Rows from block 2 of a small image classifier, named by matrix and row number. Rows with one number belong to one channel. Each number is 500 + 40 x the weight over its row's rms, rounded and kept within 0 to 999. All counts start at 0. Numbers have three digits each.
After each channel's rows are labels from the 100 images, of 14976, where the channel reaches its highest value: "peak on" is the class under the peak. Only what is clearly more common there than usual is listed. The data: drawings of small networks of dots and links.
# convs0: first 3x3 conv, stride 2 (model.blocks.2.convs.0.weight, 160x96x3x3, each kernel summed), inputs 0-95
# convs1: second 3x3 conv (model.blocks.2.convs.1.weight, 160x160x3x3, transposed, each kernel summed), outputs 0-159

convs0.104:474433576525527445510510449562381461475521538559542533546509462454453436508560461484489487563520494521479434474550495473529526496519452482496540451472516499514509415519486501504495519420496459447489455445468512538509510432483493488543503418488480492450483518465400546514438493499511552460
convs1.104:446544553419473514459504539563505430494496476467561496484569434501488535564466527395508443503506530498542507544505496474495576487483542490504538489393475463536430476537493457547471493520521573516498500512448495451561511475437479526473497530454513559500545475547439520525539522489491431474514480468466470459493520517525528450466466461496470481490492492482470549466559382521455512387495515515471364469506502498511523540456476525529480501487486513503534453508419477479523498404499446
peak on: link

convs0.132:510463525477469435494446524538467469418517625506511565521507488553441440464480516580542442533522513471541519498491532504518558573479494475489514538448484526493553491473490528483474534495482525435535546476479462464590498460486500548506507456458502551554531471574622491456486528503486479512
convs1.132:406535488456421501491510544445468512479517527490470449502525511504488498428472489469503501532508515502492543499504500508534525455432484488423252469467475517488517487487553539533495506495493534444528463507463486479523527453408509497428502535538504492518429540368484491524525476511490511517498486436512535516460477538474537493452493527489477507481504514506450517481503508530474498497498509458483561342483507496529520515517498475490507405515475475485458500484462523481524450536489495
peak on: link

convs0.157:425509466523504497473467463467422467448423432511523515459485463481486502514512456515440496444476484490457448466516511476520472504550520489494483479583502495491479471543490474488453520511470558581463475473444512522435485413493531497547481527494482526517418527464477517510505490436458638393
convs1.157:475599472461495472488506464495450462478444494519470543593502420477556463466499514436512455465478448481500445520525469456542496510489517452453552474476536500503494507520505472477518489492498507511453543459496529433564481482482510519518558511494503512543414533464508445431506504519441448411499496496495451488429541503500449504484481429498444447447515447501623529415509523482456494445538518554444393514461451488442487546470510423468539440476518512487491487519469442484483463473510391
peak on: link

convs0.15:518462530457550438473570445490448508495466522611508553507499497426471500518530429487529528452479486511474561516606482478540578531464494475521474545512436517495537467438483506557505448489559470476523485451497550496507477521498495579546531497503492483457452550515497547504510531466565606522
convs1.15:491562514439485500476494523591467493496507483478551529509533421512489527543479477407482479519484539529536504531514513442531539469471556493523554501430466453549417478465477439528500498515505515541513509520503481433510523501458501548489497539469530514516547546524489497493534518503513529428537462472456453459523506496563534466458497424536423439400536534458504574402547469542404400425487492493485349496482501487483501536502453567508533481492469519524532458534481453459521494482496466
peak on: dot; link

convs0.85:569423496547458458511458497493454503489471468434468468519526450498524534458538404534467470458434416428429518436539462483460523506482443438539454506523496535498481495611512466598556509480458460496513517507483488508481498456478487458482451479414491552494516456514525511508465448490520519510
convs1.85:494626474504473393445481512514511504482488533520439512496512461521466469534472381454401539505296483466474493527517504517546583462515464485477504523489491514531406504540494427480477457545475487552481550517510459515516487526508492459487489493522469536455519502443499457496478480521467469528472418458491454525491527509531499511506497464497493484469543512497518445416484518493497479510493481525609457493510523531515502531444541499478496434492502504483401521498492426487512464498461482
peak on: link

convs0.141:535484542515521499493483420509417486464469451544586529534496464481486442495532437507505534440519501526450403464521532508544506574507485453490530472508500507441507493565454465552466498460471542503521498483499421512531466411427514486434535473447435471508471426514483488497451553438492563470
convs1.141:501590495497499478493436499532411519511521515546480486541505429520516470509481495458521504541556537471469476504489507508534564549533470492469511457487482462504467519570448468522503466518542574542484519464472494485636466513485479521533531537475466539506460432477507482508513506470475456499467465581532493474442549518514494476521525514496474518469467464475488550437543454502448486438481542401489362528496558497564495571489488494482481496519547526482479461467512361476486493487492360
peak on: link

convs0.71:468533505533511447494533421476470532447460491585493485549458506442480478483456510501518437467476506488439523468564488427537564520482480466531471471540486497468505445477460501503500424515506485493503478455454507513484422442461549508472438524449508463410443491462482557503511532454545614419
convs1.71:466557511419502500498468551555490469483459470489534515479541394468490494524421521452495466497508515521526469522499472483503522446489534481484526528454446498558436479516492446492513491498475510510504501494475503497525507473476494545480496523448563499527543509488486460502516469532487480432532469467447469447517500486552492476484475401523506492402550530503507565399502464528459372412474489454435340488490494473412524509505450534510528455515450490479510414536477461456528437471489429
peak on: dot

convs0.113:470414540536464535504499505465493462467516492527502499526481482463447518558525481513508394544531522543541522456498412547520503512504449516499522400532525527523530503488478466514482488433501546511468502502508545501485517345502403508486521457495440521528479454516528538525453515384522512487
convs1.113:495570468476492470541481459488464523495459537467453457533492500527492428505402516452514491504473531550507520488484472468495541538483416514415459456453468480466459485528478484509466516538499484489491497520508511481495487526446536416555492497472480483440452538442512497532482515464499573495532506485495501453484513485522549466529464470497478493518510521470474506486507476485486485497409519517527458502520549511557513545497486441455522507483483545516333456492488434432456507506480272
peak on: link

convs0.53:419474490486420479490449457490476447491492430464515485483444485515517461465504484543493486462528473494412447500476534455560467509488533458538457479525505512412461487558561491499444482472499488468474473517423450501472449462460474491494520477463518569487422434501506462489465444470458589392
convs1.53:461538438430479462478424464597515499476480485531515548479424446471528540523487514459518466476477511388506530497474489414519534483487482487446538533524517510516443503475441481483489486502506495514465521446559468502637444487465436519468548481532491495508569475535516473501499442530464382493534527456478466402514504552556491474443482498480492469466492500516476549532469438501461491453484472482445367522481537502476510504450484503525447517503483437486530468513519416466517491430466469
peak on: link

convs0.129:396537497524490465509534453457517576507445507540538495541481567504510464539512500489528448464489553522503490515533491433550580519506471515496518400491507573472483450495444548500473489483553482519512491503437517516479421405501422530450529517523497484468440464509537485562439572482490542436
convs1.129:536569453479525511497468525493506477513403519495501508458531453508492454499352509519521480476501465528480509479491476478505537469456510492423497492498403511513440469494503489491517502524488446503499503532470560487473486496497515488511474536483524450488472479472507473493469477550459500486493482521524520468519493494513534519493416434571467471367526499514505515383462488497497378456471525488479389517501503505434491464513470490488529499501494514484452458515524485453498443483482299
peak on: dot